config = dict(
    model='image captioner',
    dataset='rendered dice on a table',
    train_examples=145000,
    image_size=64,
    crop_scale_min=1,
    horizontal_flip=True,
    translate=0.06,
    tokenizer='word',
    vocab_size=28,
    encoder_arch='resnet',
    encoder_norm='batchnorm',
    encoder_activation='silu',
    encoder_channel_attention='eca',
    encoder_drop_path=0.1,
    encoder_depths=[4, 4, 4],
    encoder_kernel_size=3,
    encoder_stem='deep',
    encoder_avg_pool_shortcut=True,
    encoder_widths=[96, 144, 208],
    fusion='cross_attention',
    label_smoothing=0.1,
    decoder_width=128,
    decoder_layers=7,
    decoder_norm='layernorm',
    decoder_norm_position='pre',
    decoder_activation='quick_gelu',
    decoder_mlp_ratio=3,
    decoder_head_dim=64,
    decoder_fused_qkv=True,
    decoder_bias='all',
    decoder_qk_norm=True,
    decoder_parallel_block=False,
    decoder_dropout=0.05,
    decoder_inner_norm=False,
    decoder_drop_path=0.15,
    decoder_positions='learned',
    decoder_cross_attention_every=2,
    decoder_tie_embeddings=True,
    init='xavier_uniform',
    residual_init='none',
    optimizer='adamw',
    lr=0.0033,
    beta1=0.9,
    beta2=0.999,
    eps=1e-08,
    steps=8500,
    batch_size=128,
    epochs=7.5,
    lr_schedule='linear',
    final_lr_fraction=0,
    warmup_steps=850,
    weight_decay=0.1,
)
Rows from block 6 of the image encoder of a small image captioner, named by matrix and row number. Rows with one number belong to one channel. Each number is 128 + 32 x the weight over its row's rms, rounded and kept within 0 to 255. All counts start at 0. Numbers have three digits each.
After each channel's rows are labels from the 100 images, of 14976, where the channel reaches its highest value: "strongest on" is what is common among them. Only what is clearly more common there than usual is listed. The data: rendered dice on a table. In brackets: how many of the 100.
# convs0: first 3x3 conv (encoder.blocks.6.convs.0.weight, 144x144x3x3, each kernel summed), inputs 0-143
# convs1: second 3x3 conv (encoder.blocks.6.convs.1.weight, 144x144x3x3, transposed, each kernel summed), outputs 0-143

convs0.75:144129062109123146109104134088151109105146072118058095120108105094146145137090078145081084088123121112115131096207090058096134102169138078106090144102172084115108156098162077147100148104122168086122108122143131081087133164117140165125082132130090072085169156159135081107106124115075186077156102070129116094127110126097047132105072160121085116175094098144130128080065123101119150107087110131109138112123130087091126083089140151078147
convs1.75:124130143146159119133129137160090088173128204171159094116164158138110100115111144126133125162105155097118095124107166148108140124162135194158162111053083176148148134170134177127154122183140092178116157143117172150179112101150132065137134111034172145146011155132169154109111131130151132152106139142140163140156069079104173155085170134137133131113178127083135113124134178163133087169181151162114103172128167137147169130117084090174148
strongest on: one on top (75); blue die (47)

convs0.88:130116097120047096078108122082098130081135128107114106121132124092075117159130109140089156115093128104176097143108149105132126051088073102100000137125160088094088129085156118068121153100118147080125168133138154035117093159167137148130134122152111098154149109119131110129087132138145184125128141130114126079155117138117083105195143108136128093080081124132099151060076079127089162120086118100092123136155074108121126122134126109112081
convs1.88:131098102103198104108109126131170056113136096138132103121135107128161091139126133134128113157166120084102132085102149141135124128115137127121242090136149164191152105175120134145132124162129093171109073118160124203143118084136173103182136110030138119118101138197093124138175135096119135101103097145152175175059115110097187158169083119133148161130153072088114127106179157154175104111140151147152164109108155157091180120091111125152180
strongest on: one on top (100); blue die (41)

convs0.64:189127106176103107094127138133094101077130126124099123113120156115132109112092085162137123105065123095124101066181114118067106130238117117143109082123170123055118083093108151172129172154098101103106117125196123134100107073123117099112122148109120100121111110050160120125113114111107169125130091089058145134109117115102072111176137111107131126120048103130087117063125073139089142131109141109120124123109209161096108103115208141088116
convs1.64:070133129116168099108140129111192129140144104076139137126145112114105117126138134117129131102159080105104145129084146129128084106052140064047156146149075164148125134173141083089137122131152118148129118174144153157136106156079101155137170110103151150114077167174043108111106102158123086111079124117139134077148154140146172130218124106150141080079142143090147171147169162149124067144134100127113105145122027138141158139132023099111145
strongest on: six on top (67); blue die (63)

convs0.116:122143124127127102139095146033081126046142122124133128138018137113149090152092092126110163099128111150141122134033101126120141103051101100117170133139191120079100159023088133097118153105058086104113156066117135125156109130171135143105130133134093119134140124119135108122118136142183113134140118100109107107107083136115082159133152130142147116160100105118119136097149032109120143021124126085127167116110109117126133117144150151133141
convs1.116:159080138149154132059121128102152148184094171155142126091140180137078127065113164122134115173205188104123141152094106120087255165185123095135152110135067107126122117155152082144127107094167131102116143161098133115143187157137082070096138109104128113160131112036185153108136109083119104122125101135127096114143144112137136174119151132071134118140131103080106151139090108136143081110122160145163081182125122122131117139138109141118110
strongest on: three on top (75)

convs0.81:141140095115091146117111082130158029119136129114120160150114102111116164114137117146127171113128086128105179134082062100096140214109106113119102113101145143155097114135192102121113138108150163179179081120099122123144069121112109142104158143073105137054085099100104097086142141140114141139145088101107173094038117170118152248167059127146097106120153038133126169129126121112142148112101127144101126111156139122091120084151132150108113
convs1.81:092126166135057135164135134131109089136142180158144148106124133147099096137178152145094114163093177101159190179113130108132137136170100169148074128158108144149142137171126135131106127151142134114144076148117167124161120194154139123139167129094159133137116186164172164098211165069078138133103108133161128078058154170131131131128059140100090136126098017101131203141119177154163111168120152103114174055110148147116127101155144105120094
strongest on: black die (88); three on top (60)

convs0.44:116151108130148147124142052087174109112077114121112123161062106115149122136119130113126080073134117127036192166073113050120128176109117095112112141110134147136128115096128110155163106086121086234139082086147101151126074130131131131091048117116118124080109126072106107083113136136113135058143126099104080123118069097123123145126133129133096116139144121103159124132143064126144153051079117150095133152136126115114145073088093191079155
convs1.44:121107159113134202131076186114089177141142187167149147072174113133055121133168155121141107179095188045141188173147110139097096158177109143140094107123095128139156150188162119112113142131153130136125149149133142123129123158119113115163135136087168108115148181130185133113178148034069145155104130127164142143158160109149128177070181144082082113115123131108152116169100183145168061191146130139131143145124115112131157142160090090130107
strongest on: black die (100); dice: three (64)

convs0.121:107175082066090122095080105104131105117110092142044127126191141106091088125124079112142082098053104095098111114186097126148120121123105102120108102075124136043135103145138100097108133072138101172089136135142152161090117111152122097115137100096068075149134123109182157087106127140111170124137112121128126095116064151140078111063119195140122101083066118109114105142116079113087075121107110091108120142126129057112098094138082124090074
convs1.121:127155154132137137156137144159161132093135137088150141116069110075174133144153156115154105129220093081138170145048151141072082125077147126108143141120119158167119092183141108120121135162122109126147131145176136116136074164076089138172170138084192174059117163136049023140121114162105118116080112077165147109156106139122162115092144154160127100123174142154151143137151081141136102163143132140053155122107084152143165141122144101156175
strongest on: one on top (92); blue die (51); purple die (36); total: 1 (26)

convs0.2:100159097129108149126125166133110106151162107100080052136122133085149119118102101129126063087112121127132145125130114101117130109145195115089106133093137112039147114153141126112120111114142120099097114132185120109131159034136127096117023138154142120124148148152088136123109131122109152055102130136093099099089125115130065077127077159116114129135126105078121076066107132180127133174117132128124148146085015116111087111024121089110124
convs1.2:111187140080145077141115078129154116087138148132154113135126116127058129136091148119172108153168113125120074122064136140104075108140109182133168117108102147168110109128108152093140125193115124168151144112129162131136082196119122091130207121094128139062057116145187128108114134166129141150119123117162103118222127142097154135127200163147158105148137175185131196136171149150119062117137130138125133196140173127137143147169053142168088
strongest on: grey die (100); four on top (71)

convs0.98:134154182095132139164095138101160120109165143127153144145065043149110078116133122124144162111178104148083129153036095133166167129058154174145179136126145070151119180063125159150101107089120134116129113112187081135150095147110114166176157138090133136094119120122112133142142139117144143170127095126194125152098072151130125174063132165141160162146155105169158153164151084091126129093122137108131172113090173141127161133135116153132249
convs1.98:099153096117116130100106095131117124136115094130116101082094151075105135091119128091105076124175122113152150106151122106051148156153092103125117133108100128100124134137139089071122081092131102099113118111096101098139124108097043097064116111123129131122118134120163102117155102108091098130110080000074073102105108167144116103103133164090094064058131128078098107119104101168109086095109102165140113099136130127085068110120161078124082
strongest on: five on top (99); blue die (83)

convs0.86:107119071080102114107137142067091112087155123157136107085072123148105078121082060151108121095136117110094115032161086085145128125130042129170092120114136107089090108122154140162090125105109157136144126119154069098140140124135126165129113133060183105098141099094196111102102116079115150123176087122106153082096103060124052117152144112106063158128109090164128116090125062107097121095123136119104152120140165111050140110129128102103103
convs1.86:139121113140129122143146113127129079162116074110111125116121115129116111139115147126162140142096086086120092155069157144116070119065134049067130114093088192109163179136176107116159121134146086175137128146090153122101117150094124104109108103026101120126016159135068107091106131167156098123051150145153145117134098124127174142083135139155123114120123153073105157097114173153118108109167091176089130160136049163144159134113082119189130
strongest on: four on top (69)

convs0.70:091098134109154188198116161129126163129117126123138173130079113090113142129166156130149165191092165164184157186108150132115136162117119115103149156139164150144145196131193102076140132102118165176134179088169190162159073197135113113157152114131132117144176128180134139155157120121102171141113136126163152157143167118150134199227151166140155124138154152086158150155156142135174114134147129145134193147187071116167139176144123121143071
convs1.70:145075128097073087138098068136122099098106157138128075089135118131132080105084106083084098123123105077142129093135124065140130080133043147136085111107124104144116129120131122149094114131126093078091079126151107080116134096181131097159080114132124104140143125131150154089145119066067137104137089142131062095091126169089072066150064074096092128144130082155135082123096118121096153124036111121149158067100153117086132070103159130094148
strongest on: five on top (64); black die (36)

convs0.129:103102121146132160198091140168094149087132161148116143121121227127145133119133085145141164160171190148150152162085074128088136127186139143165137155121212180125137219108088145112122154249108157095120172100164117127119114153123134116205146146127190116067127140150134136158115133107070152124132120108160134170121141139120091130193142149150125109152134118148193103116112113141153125147135133153118188136112186132171152151137139091119109
convs1.129:136066106123100084128124071116154103144125129107137095108073099100080111100092145099122053104136101091140152103082125069099232100097063144102067124117120075114086104097140104120117100077103107143088097122130073073149129056123123102105105092154106131132156118148082116107117103090112086105143100085113071082109162149100138091180096061103076126124095102116118080141104153096098129085068100129168155114120115127103115092105111123085110
strongest on: six on top (100); blue die (51)

convs0.25:134095095080119128106085101101140074117133120130116064111091098128117163129076078135063125069154148135093102100255092096115126101195112123152129135112170064123092157119179118134091119080137170090146106123167110091131142149110134189149101136105150102093165121139161083103092122127105181101148100059129147101116073129097029110057090127124104113155100096144132124142101110094113123100113117119108139103124149110120119093071128124121173
convs1.25:113142115172144126179160131143076085169133140139136102131160136155137098130118155124172089164087110110101086131109185150120112109135149140103119129056099193135173097139087157142144132165122071171145129125092183140174116123120159070114121095028115165133000180156139138103099127133144103135082126180121132106163063078082162154075153161148122144130164134079125141111122167116116132117177147167092108170147134161117145129116106112172117
strongest on: total: 2 (31)

convs0.131:104164121152142137123110162080121116088135120124119123154045119115125122121122150115128137085090132115164174136078151131089105157073120074093143111110129154079156096076056099067138105060095082203147170068084096178164082123174138157077094118154064101146178118077098118130120138125175077145126134088081138121131116106148154175161167128123119082100129143131114133056150059082140135093140117143101119142130052114110133111102109145123091
convs1.131:162100154120119140088111145119137158107120159179170142147197186171065145158151110114112194203160168072143146157098103131209094149139146141149161079129051139178126107117138087212115139158157113101127115144132179130136154144192166119142151100106142124164136137105201151157163100095147116129116120238157139129144157132132065122143140133139123186182139127129146144166123163113152159094115102090150152131137125118152144158179100163133145
strongest on: two on top (95)

convs0.91:113086134105164168194121156117107157117102108111149178130059108099105144137167144144154160179092161180180132182108154144127142157113124132118172147147180180146135196103168115069129127093085151155117171071168183174178075173142129130155160126139110129129181121161130138166153125122119196133101148134164152151145162110141116189205137165134168137132132156089142147199172143123158100118145133131142195137189094124172139167134138096135074
convs1.91:125085125102080070143110077132134093114101152132127063101120109136147084103075093083087097130131099090135109085131125065140136067137049136126096108108123095131112118108113125151102125124133104077091078128133109063118134099164144092138069117122124103125137119131151144086152108095066131101134090149113071095083108155088070050132059074105087139152137077154132081096097092109091167116064105127131151062107134113077111065100165140116125
strongest on: one on top (73); white die (39); blue die (36); total: 1 (28)

convs0.61:123103125125106101112111120155090105091148143176136096104124127165141075141100100158128099105131105113099095066186114107048127126162052137190123113114169119065109081125165166128101162140117132080117127122230081112139170103141129126163125146071178147045119142092146096132106123124137154128146079046099132144115101115110078102140133084127111110137113108161160122040112084144076081131106147130104147116116213133092122101124163113106104
convs1.61:122109108121164128117169131097147132145115108095124133131138114095125137120146153104165128148155091105121124150083167138183104102057137069046136151111086154136155155173137088100152122138136093150128130175132182120117140160131112139119144108097113164170110151143046180091105113175141075131077136176133147096141142135162180128191124081151148083107123154058132160137147140177119106149165091165095101160130007139148137154113018101143142
strongest on: six on top (86); blue die (59)

convs0.100:115136115118118122129104111155130105146128123119103116117156087131166067086103105141121113110208050137081074109218095124125125111070106098088139164074110062149135128165189124178090119077141168098119098118189096115078130123093127088191097130107175111137130149152066134103127122127093122125109117111140118100113110114130063090111095137113123151145214142116167108078087129192093115153139139170138137135138060089111121112120155095130209
convs1.100:129131124121156137141125122096087114139132165158112118141086146149087144152132147125216107158016146128136122133062156134089170112187135162179114111107066125044160089084043170111142115163111064166154141084087152139141113139184138091099092132101042145131095122148177137150129133161161062136151149134119127164125118093139167120125125122154113120137107142141122125093131132132129144029158107178116113135108193124119143151123112137141071
strongest on: four on top (73); blue die (35)

convs0.56:071132120089125114137089133163089110156157152145125098060167098125118184159099117144149147142136134136107114109214122105083137117125081140151098129144152112107122129162081120023103060115128160063169081152125116087091135139138111157135086112101131127094132152123172107113133145107107094125168082065136123112142110129081112093118120112139134094043150120127096119102113199173114086170139152123150163122129203087105120116130080014128114
convs1.56:172113088127125121115187123067092108102116086098109111144124177131097161120120114127137104130145129132118086134107131115156123123118132112073142125076107130131144104093098100198108121154113117111130119127029127115120137158081163083007120109126120150112096127108105097106118120129146000108089137201081135105137098118091132140124127105128117150178124142130053150118110108085112193070137087109094085113162064161137083125103102172134120
strongest on: three on top (61); blue die (56)

convs0.60:086148083129121143074083118105128133120135105142109108135092074093099089167095092105092089101087130106156130114147123075093126113102136110150091136144127057097098125114162118107135107068120137088155147083070127071123090188136130156103130115135035081057131124126179062124108120119117145119168104045098118099139094130094076152092125134122098111112110114192105137027093093098124125074089122115103110117113191104098110093131122166094140
convs1.60:128109152175137124138163175142103102158120196197178095104194212126139100101124135160142117173158167111123080130120145153124126139152119143132147119079144151175146142159142122126140135177134092121119142155128175136160176145158142072175147126065206137192051174118164183113108126095143154126100142145155187130164074075108146182094153146114139133137138112078145145147124167143141098178181172137125128180115126190146174132125107105164176
strongest on: six on top (79); red die (45); blue die (44)

convs0.114:149157086119114121122100160122174125105135122078097120135065107075163138134122097122081107079158116137063154131149099113074133136131139113112111136096158131193109140125135116172126149143125138152141091099206115110094061115073122134143106141088123105000108148139074045093117123134096153095141099045146128100126112155095111128115130171143105144195140124128153094123107098129122140124131116140119139142133136117101139090102136176112213
convs1.114:079126152115112163117111116141063155144127182148148115067168126152075060114126148120124083148142156100102179149139109121128118138162088157145112132083091151098139148198132142076136083141149096163128159142135150113151142148115108113125129102062191132154038140185179192088144135113118110149101142116132106115130060122143133146095147124122085042081110147091142143120116153163153055197146108161119125169084123133124119112133072039145102
strongest on: black die (85)

convs0.102:128155095104131120117138174086143121090133078104053131146128130101102144137100089106133012068050099127081131128108130142135117139127150072091135097096127142088135107085157098120104124076127083149131106093122142166092080111102113122099126110100089100064096119099183128094126116159170164132138116116072136111111091175104102128000155155133141113126055134097099106117133073106127111089165105096171118146139137102125078120110086158105143
convs1.102:102121168111146130144065120139139167131160141126165140076146105128134082115128129099127142149176112092137219158166098150073069144109139103129181136147091110149109152191139110094119104133160134105140182163137098134142103177069107141158167138130182133092163147173084079160164134158121107141112121070147087119175152225133101138022180154187162119097157168131139146130122132157154094167132099156151109132066094114167132133152117106178127
strongest on: black die (44); orange die (43)

convs0.53:125124161150141145120110116131155117131086060113117157138134163108124080076143173111142045109103146132122142161131124183114130181177149085081158138139102168159138122134143081120109111137118131103143143117156145133172096160095106074163130130139122113124199120181158123135149121160185155138082145081117144135111168185130157179030059192127149103131156129046156147175158135134173079103194130141178109139155074123185151145124141111185146
convs1.53:117096118105094094126114085114128082112119121132099128112086099124150088094079084116102073117125071107151153100113081118130119127112076128123143115128139092110110142122136138124120128101114109106135077111159047105104115064156138119121065099146139134103191102181111125119114111161137131082149123126093024120056146195111047077103068093165115147114141129128116093099109137140048164097120106134181165040078132121126100064100158122128127
strongest on: orange die (99); five on top (72)

convs0.39:060073170067145141170138121090089150123114155184142133108120075145122102140124125140134157171132135168127144129110130139190127143061098154120168132136151104098160183076033121115184089100118149160122123100191100126165115149170086167158108092114165149201164104085135244127152129117141150141142139177135139150124104093173089143145130088128146175150113139147123157156135096107144143082135143115122181165092050127146126153112094102120100
convs1.39:100108109154093087114103072122105067127106099120083050067138129147140102089115075115081107126139133111148080079145106108121159097128085087125138096096131145095127151128127093087099107127143080108084091120117140104056124088142090075089079125107135095117095100086122123073139120094076122116072104127103116110080084144105093082107068116080079064074162097111121077065102127141108071106100098135137134065108108087101096102118159094118150
strongest on: five on top (98); total: 5 (37); blue die (36)

convs0.24:152150084112086130097100144134174067119146105127112099136130130144167114085091093127129073058155090116095114122214097127098131155141147112129063139091133097121105099142162129175107161121135110149130062132157096086136148116122142125142076140146117100086139151124080091116089121133142167067138096043077085091108081140117074120060071152124104137172134115178086109054096112173066092106135122109123120134148118099124119065102165191104152
convs1.24:093215150124180142101144102138068119159105186158138102104155135137108074138140121129167077184063133134111138156099150185138103140143178121147163139152111142083175139171113143108160100132160099113137135122102164119115115160154118094107125127093129150169066129148142188148109146176171095152097141132104103158163111169157112110126137214166160100090129177084138148121153141159148090145180129182142093204100101132171140156139052067171084
strongest on: orange die (44); black die (43)

convs0.5:117110090135088122134157109176143018148142085089084142129128137080162148152102094161138145089154128145144145142076114126075131197142097125117148119086155179105121115135185125081121172138120151149142092173106095103173112106151118174109138156125121155085133115072125082135108152197197133137129129083070173135063115193095121197079090119132135094073135082074149119135136108118077092150130139117116145112137158130130117080136159126156050
convs1.5:128131157117123145115115106076158083112134149135124156128120110158099120107173143113108133164106099126142183177107124156175115148121152117123115133179039105169124088112095127162089121144126127098157087109061133124100131179131164119066177121149102130087166152171118120146188130155145069127128118177109112103113213233116123166143094101178169153163097097163081213136135176097114143087118133096151108053116104122160090125149083151146087
strongest on: two on top (71); black die (62); blue die (40); total: 2 (29)

convs0.47:165164099136112121107071103084135112089140121112065094122105084097110104144102090125092123085063119117124149134141146090106132114110156099143078128157170062098108160064109125116138171073105128097131105117081137066128093161146149205103095132136044049091138158142156070135107117136107160095166098058114111106137094147094101143069136167141113112122068100172088148089088113099123128064095113103099141140108150091096115099090156165090115
convs1.47:133135132172152138098142188168109136202115196168146087093192198124117084089107116158151093160158172120117111134127132156077164142184123155137133134095126121157131152170169136139141131172142104100107125152102152120153167136120127052147141133068207130153054160107160140129096129093148128136108128104120146126166091084104127160106171162112136120130146121055124129122109179152140086197176203161134110198106146169149177144125109097164173
strongest on: six on top (100); blue die (40)

convs0.68:180077118126138151194095124141134143090120156136166158107117190155151180131166140136129164183144157158135137170133097134121132160169114146158127147137202219194142205105125143124111157234106138133120136107136138141129098145108137110192157148113124129097128153143095137149128126107069135125120117151182128162147166136124097141189129159127141116138185127139210129235140181122135117119145131156116192119149179128164188160150132117128151
convs1.68:128087099107081088131127070113148090140109108105104079124093091099121089077092110085106068107137101081120140110113130079122191088122087130095077105115131050106097069093101103139112106098095098115086089111128103082116128094146163101104097072152115142093138122137120105088131096087070121096142084113090094090093138162093121081171103079091082151130109095136088107096095120096087172089065126105174162112102125116073075084091160136093129
strongest on: six on top (94); blue die (50); total: 6 (38)

convs0.67:184123016107126132116114120064156092087135054110051113096142105070135203126087051131085094089109103120094127110159094077145139095198144076074096139109158105127120136103121088178085166150114176109131099133154118110088102140092127146154090145087101074113145141178145096087107115133097157089154118129152101097107129142104084119063097154150092156157090113092138115127075125088128157135103101111125132137110124111098138093106136151106145
convs1.67:106146150114150132143124140172092092166126208145142081119115144146100101130135134107154103158109128101124104108112166159074095129126147171168143129055077179156155147209150163103166109163156090186133147172121153151167104127145128095127123103051171142146029150170139164115109130151143126151100139124130161133139035087133163140078137140139116105098167122108144123121147141185125075199182132161090091152133155109146145126108086058171155
strongest on: five on top (76); blue die (40)

convs0.13:054120166075151154182130108118124153143079150186162156123169062204095083094176150120127113189151119144131128158147115172190126148110159154137143131145096118105158169143122139157133071090140150139126144113210113156160168160118112104184149088134177144179134128179116245134160120098097193155119105174169104144147149111193116137140148158126156177161140148142132148157144128134154123116145133110137149154135086109161094165156074109140119
convs1.13:096104110123094095115073065113114100108109099106096069088129128116137089103094096103091073092120097098159121089121102085105119091125054081126104115117136134091118138117126108091086103130112106101085071098110107086081092089135093102085084127136114103090133101092119112080132128093085127100105092103085068103089117161092094067100076112097088064092130099127114050079098123133089089097081081144130127077106111102068104095101134098094119
strongest on: five on top (100); blue die (51); total: 5 (35)

convs0.110:141171123119105115135112150033078140054152140117138111124037088134106118128089098118118171093124092153098153147043117111115154127058105114134102128120180076082118154050096135092125166070093118112133158088104116126107120114125137183098138148121116143125163094100134124110113152132141081148143121107137118096140059134108099147053195132151107119150118127144094105084136075082097172043103123070109162124075152123091124120115165140117124
convs1.110:112080120142157113095127125118147135166096136142152103112151205157110116103126137113128106170242194104127111169178114135147175146188106095133166106094064128116111093148150096118122101087167081082120140147080152104136205150126181098036133091082144135175070138087197106124143116044124098120109083171121123101141126102134127129154141115086141128156142109116089121093094134147149100104102148093133074148165108138123085137130093134149084
strongest on: three on top (100)

convs0.141:122140148121147134115160126155146071126121087125100145162150123125139134131086138127116000071120136125064158118118132137127119204136142091110184115107107150144139108130100105121105091119126100143161129117110136176121110084099114116102073131057093138104066122098146126125165116168214109116120173101081114128025113180114159180060083103149180116114136111123111126115176104125201115138167117108176097093116118139175127111097117143162170
convs1.141:127075140069145124121069077120139101112156140138134158122092132152075111110135125103085138131125141047136240110152086122119130173146124124132189130169065144160108145167154123141120119140147135081134132135147062165115129090122107121160122102117150103119183147189134136160154128145143139144124144122132119134066194204138122117075067068168142138128106141130155094129140138131141140097114077162198145014096145101152104084147097115159105
strongest on: green die (100)

convs0.4:121124112107098116124135104084098089104153139136132070131058054111119132166081099130098121096107130135144125113105134100128130109063099130121168136128173074033126156082113122113142136029114126135147089113095112101134121116156135165108035120107084113156154115077143138110109129150203110085139140091111134120104068118107065123093093119137130114136116114146134145061137070099095178054117131133108151092087108120121135093038127118115073
convs1.4:117127130150158124147132145195120125171119135152141119116165178156123122111128141131142111171129143091095061116166136123179131112176145118117114116082086169122138099187141131139124139167139084132130157141152180155132159133142156085167160118055181144149015159093169144112091120074116147153075115236149147114176081054118165143081172138124125134135131120092127135140107157133128071231148156112108095148152098163105163126148107118144161
strongest on: two on top (79); orange die (40)

convs0.123:072117081112139135093109165098101131114157111122093129126111103097118110112082085125105155084098115121056151091124094054113123156081063098150095132089131131088097107084107117104148139069100130123146116103096095076134109100151129185103118142104089092070141147113186092087105129102111135135172099068117150093102102085107089143099164070110097133126120123225108085040100086114131116077111116114120146141143186116089105058097138126096148
convs1.123:155123153166130131103152094138131098163107142181134140110198191137120118122113134136130037161133165095114092159127152112122145126162155134130161116120142136167135172186175137152138121169145108147119165148101179115135185153138156086157133111088180116188000156129179169101124120106141133136126160113157090118181069097127144176109145164126165125148125118068126140151108185176159100182113136155124138160116148171177161114137109127157195
strongest on: six on top (100); dice: three (67); red die (43)

convs0.142:166117114097155143135087097173161142137093135143161166109178160175136106073147139101133084181157127148098082156204099157141131135154137130140142145121090167215138136171214127162093099134119109145105157102139158167117172134080117051159161139107123123120149141185100153121135109082034154143101114161180114131144148108144137097119149190123174160138187150135142108168134166164114094147143116160138126102189116091150139138154112134134227
convs1.142:107098097067093096147118087086128092097105095113101083096060088103134100107082088079124058095126076083130142097097111075098132085110061109106096111110136077072113090103095122114094106098100109111099121109110089076126103088135143122098106099150088131067126130119114093098151109106090111099139083093080072112093117154085091085126105101105080116104127115160102081090108093121090149088086105120133158071080111122074078077095141132111108
strongest on: one on top (75); blue die (48)

convs0.117:123101167116124120153124110115111151111146169105156127145093000103105155193122141159135176157117161118152107118078179079081152105072105138154150149147164087064130114124145146101153194068126168122140151141171148123100037150158132171149139130140138088101136139083110092132129134129147133120149142077159150178148131099120129121222131084130142118142139122153158152081134097117147124099097158162113145108107137096132134135122169140094014
convs1.117:130102108098128117081083097122115146129113108129126146107150149110070100121121128096124171165071138089151083127133160086108051088117116079116069108122071123113128169213160101121105086159143084117109150144095164080095138130080083142103151127154123093149168131124128128115139108112107049136130122109118152121117183127143162145203098084111148089124093115072111132131128155190140064239106098175106097093142107093131120131156065097111176
strongest on: five on top (100); blue die (44)

convs0.130:194120097140086125093097137073137089082170109068049151141096110056082175140101058133123129080071128101168133137058149117107122142133089119100129106114158105089112110088175127135141187132121162124124105107127125102139024107160125165123136138107077065100111095098149086126097129161184186109126148118082117119100124164079100139098086120147123124091066095122110113066115086123082152111111117098112131133145144088111099109100155156111100
convs1.130:076138165165163124135111154142144103155141131101158121096169125119155070106140150132125121159153126164118089137148170191095086106138131127134102151143097158165134131183120133106094117169146103103168118160165189119151101168065119132153195132107198147089115181184090092112160120166124140139090107078139162080165138161088170162155138108189189096113133108113127187106142176154123045179178170133102092110123114157165148135160082072172164
strongest on: blue die (99); dice: three (74)

convs0.52:133125168072143154158123142073086141099181174153143137122073049133121099163126105156128168157107115159137167144102107132144161175040120146161189166137155084070144174087086150113194128113097162135167119096119098138123057135196126174153124118130101151133138095105157156126160136122165096147179157108140156159125104128150079180194132093140137157118191155198111154078122106077160133096135154137124165153086117115153148140133164095121091
convs1.52:162092099144101073097123087149108083148101081144087098080164161102095161100118103096106101153132139114154076088159107108105160096158087134119111085113117122126137161161152071130115087146167101083094103144093140075049165129109099064060111126094161085165123118097133125095126112101090117102096093095089136101101112136142132118128084081064098089131136095062095113136094138188116094159092109160109075103170111095124032129132126101121181
strongest on: five on top (63); black die (47)

convs0.41:106126104090100100101125183090140103111139097101100109153072144087088137158078088119127048046097118113168091097069153156105123105120078119111146113113146155106098088056172121108132130061124118156153086111131152094119100102134128136092117101121103116065110107102124064126080128159205154091125156103048086116082096153064079141089075111121141112100114123129136137094125072104063135114158120107128090113147146122086085105096099149123104
convs1.41:072110149124165084155122181102111115124152096126149142112158117118131088094131132094113155179160099134152087154162141189119059114096161095150123135112056148175134134195088095116077114143153102066129072150142170149119107174105110088174213140116172145113123170124109122140195114172138112138091101133132143103141158192102129152102120155193179126102111120107139199109148146158125089142206126151139117100098077114153156171177099104183122
strongest on: three on top (65); blue die (61); orange die (38)

convs0.32:135124157126095128116125144145152097132113057092087134149151096120150098108088130117174013025115107119087137132090108173125117135087100103086127123114127146093128083152092117130147124081127100174125118126159088127137093126138128124094100120128121102112098136049095123125084123173210117110125169064047070104094068162127122146039132121132141115102137133111121115139133065134075094118163124108136128137106085079173104072102114154144131
convs1.32:118157163127168147085090113140133171109141167129151181121145105128092113132135135116135123167112128104107156161138124161128130157144121101152156108183107126136123095172155131101140125172139148120153142097141150121110116174112102149144177157147172112095195138161144115170163120207164137150137155110132102165178203244157133123097181137205142114106113207118139140178143158128185071123166121128181096224151118105183136154165106096184120
strongest on: orange die (100); dice: three (64)

convs0.7:176116110175116107098144121172077087114115139137074110089117160093166120123095088159147110112111150108140114084177103120077131131255141132157116058124149092074119085165141136147147161154137124105107105162178095132089129078114118115098127149122152102146131090036200138115104123130098168134148071103072152127126117129109096105158146109136125094097058110123085111121117088151096125172105166121110128131100218147096110107136194118115087
convs1.7:078139105113130108123141110060187124127148098052116128153123069095129126128134123122132131067121043128091158131062144097132114126046119060061118157133096135137126145091121077106114116093128139147132108147128124130130078141057101153117137109134083150087124151180029065096091124162116074104103108118126129076144160134133143103205106108138112117107120134096133155139151160115113112085118098125124116136129025134127156124118058139082124
strongest on: one on top (76); blue die (46); total: 1 (35)